From a checkpoint of a small CTC audio transcriber.
Training: muon at rate 0.012, 4900 steps, batches of 64.
Data: trained on short made-up English sentences, spoken by a formant synthesiser in many voices, 26041 training examples, 12.0 epochs.
Rows from block 4, named by matrix and row number. Rows with one number belong to one attention dimension. Each number is 200 + 20 x the weight over its row's rms, rounded and kept within 0 to 999. All counts start at 0. After the name is the row's rms in percent of the matrix's.
# v: attention value (model.blocks.4.attn.v.weight, 384x384), inputs 0-42
# proj: attention output (model.blocks.4.attn.proj.weight, 384x384, transposed), outputs 0-42
v.174,103,139,252,221,200,226,200,178,200,238,200,200,199,223,200,200,205,189,200,200,184,200,200,185,200,245,166,212,166,200,200,200,219,162,200,200,200,181,205,181,200,198,209,211
v.175,114,213,239,200,166,200,154,200,200,200,200,200,184,192,138,200,176,160,218,223,200,186,165,200,183,215,200,245,200,186,200,182,201,200,219,201,200,200,242,200,200,229,233,200
v.176,093,200,200,221,200,203,200,221,200,164,171,202,178,200,138,211,212,200,200,150,184,200,200,268,200,181,200,156,200,200,200,240,200,130,207,213,200,218,200,200,200,183,200,200
v.177,096,200,200,270,200,173,155,190,189,200,126,200,228,188,200,200,205,217,195,209,200,242,200,192,188,200,200,200,209,200,200,212,200,200,200,200,214,173,169,200,258,200,211,200
v.178,089,175,204,200,236,169,192,216,223,200,200,167,200,200,200,207,200,204,160,214,200,223,246,216,159,191,200,200,200,191,223,200,212,195,210,179,200,200,198,269,198,190,167,244
v.179,105,174,200,200,200,203,177,256,173,200,200,268,200,200,200,198,200,256,182,200,200,200,248,200,200,200,200,200,238,200,210,184,183,234,151,133,200,183,200,173,210,200,200,221
v.180,104,254,200,200,242,200,200,200,197,185,215,200,200,209,200,199,200,169,200,200,197,198,200,200,200,200,200,186,200,200,158,200,149,251,201,200,200,167,245,200,184,200,200,200
v.181,093,195,200,169,234,200,201,200,245,223,179,240,200,200,197,198,200,177,200,200,161,227,199,229,221,200,200,130,200,174,200,221,194,200,177,234,179,231,162,231,200,242,200,200
v.182,105,200,200,200,202,220,200,200,200,217,220,185,200,200,207,200,240,200,180,200,142,218,147,194,200,200,200,200,165,200,213,200,200,183,175,200,200,200,193,220,233,180,189,221
v.183,101,200,200,226,142,200,200,213,200,207,200,200,200,211,190,146,186,200,200,200,200,246,197,200,200,189,200,171,200,156,171,226,200,211,200,179,200,172,200,200,219,238,151,200
v.184,097,200,163,215,215,268,213,204,223,212,193,200,192,220,200,200,200,200,200,219,200,200,200,200,200,251,199,200,200,276,200,208,214,239,187,200,195,194,200,187,219,200,200,200
v.185,103,178,200,200,209,200,214,200,200,200,173,171,200,200,147,218,170,200,189,200,200,200,226,217,200,211,200,200,200,200,206,218,200,200,200,227,200,161,201,200,200,209,200,200
v.186,085,200,200,200,161,216,212,200,200,232,200,200,203,200,200,209,200,200,200,200,200,200,218,181,200,229,200,202,200,200,200,200,200,230,200,205,200,213,200,200,200,152,200,200
v.187,101,200,200,200,200,200,200,218,205,218,200,200,183,200,200,200,200,196,200,200,200,217,200,250,183,200,200,200,184,200,226,220,224,209,200,200,235,200,200,237,200,212,200,182
v.188,104,178,200,200,266,206,200,200,200,204,200,200,200,200,206,200,197,239,200,200,200,200,207,200,200,203,180,200,208,193,206,168,200,152,200,238,200,203,158,200,200,200,200,223
v.189,093,200,200,228,200,208,200,187,200,173,234,221,156,200,177,212,191,200,200,200,207,201,230,200,200,241,231,202,200,215,200,200,200,200,200,206,200,200,200,200,200,183,200,200
proj.174,098,200,200,198,200,200,200,218,200,200,200,183,200,112,200,161,213,200,200,200,200,208,197,204,189,200,220,200,157,240,200,252,200,260,200,200,200,200,200,200,181,200,267,200
proj.175,118,156,196,165,252,220,200,199,200,253,200,214,200,180,233,200,257,171,158,169,152,200,200,200,194,200,200,179,189,200,200,200,200,216,220,197,240,196,200,182,200,200,190,175
proj.176,096,163,200,200,200,200,193,200,173,200,200,157,199,200,222,209,174,182,200,227,168,222,226,200,200,200,200,200,247,200,200,221,230,200,200,200,200,172,188,194,200,249,200,200
proj.177,099,200,200,207,200,200,221,200,192,200,200,200,186,202,200,200,214,222,224,200,177,156,160,200,154,227,200,200,200,234,222,200,200,200,200,200,200,200,195,242,200,212,200,200
proj.178,083,235,220,200,200,200,239,204,200,200,185,200,200,149,194,181,200,200,200,183,222,200,181,200,165,225,134,172,186,200,200,200,200,190,200,200,152,200,166,178,195,221,200,200
proj.179,095,250,200,200,195,234,200,173,200,200,196,200,167,231,243,200,189,200,200,205,200,216,200,200,200,200,197,230,200,200,200,200,208,182,214,200,200,200,200,200,200,213,230,200
proj.180,102,261,200,181,200,200,200,185,200,226,200,200,200,238,166,191,167,209,225,195,237,217,200,200,200,200,174,200,200,221,212,210,200,218,172,230,200,188,168,200,200,216,200,215
proj.181,091,197,200,200,162,185,153,200,200,242,200,200,200,200,208,200,158,200,200,200,212,200,207,189,201,200,190,200,241,200,200,212,200,200,224,200,196,200,216,232,200,200,161,200
proj.182,100,190,200,200,200,200,193,200,200,200,200,200,200,200,182,200,208,173,200,200,177,217,190,200,225,176,200,200,200,200,149,200,198,200,200,248,226,171,185,192,179,200,200,200
proj.183,095,176,209,200,200,199,233,219,216,200,200,146,200,200,200,225,200,233,176,212,208,182,177,205,153,191,200,200,200,200,167,200,200,191,200,170,189,245,200,200,200,195,200,230
proj.184,095,200,209,208,200,239,200,200,200,216,183,200,200,172,201,200,173,239,225,203,200,217,200,200,234,159,208,200,200,245,200,201,191,200,233,200,234,200,161,169,200,200,141,200
proj.185,097,200,200,213,200,134,200,200,204,242,200,147,200,200,202,200,187,204,200,200,171,200,200,211,193,200,200,200,200,200,200,200,200,204,200,200,200,200,185,200,227,200,161,186
proj.186,095,172,200,178,217,251,200,200,227,143,155,212,191,175,183,195,182,200,200,200,200,200,200,189,220,200,200,200,200,200,214,200,174,200,171,210,200,169,200,220,180,200,200,200
proj.187,105,208,219,200,200,200,200,200,212,200,260,219,200,200,162,200,200,200,200,200,200,200,163,200,200,200,198,215,200,200,200,221,152,200,171,200,200,200,225,200,213,197,247,200
proj.188,104,231,200,192,202,154,188,191,160,169,238,269,242,200,200,200,200,200,179,200,200,229,200,200,190,249,171,200,200,223,200,200,200,178,200,201,199,239,225,200,169,173,200,200
proj.189,096,156,194,200,170,179,200,200,200,275,200,200,200,226,226,169,196,219,200,200,206,167,161,200,200,177,197,196,217,231,144,199,207,200,243,200,200,186,200,200,228,184,219,200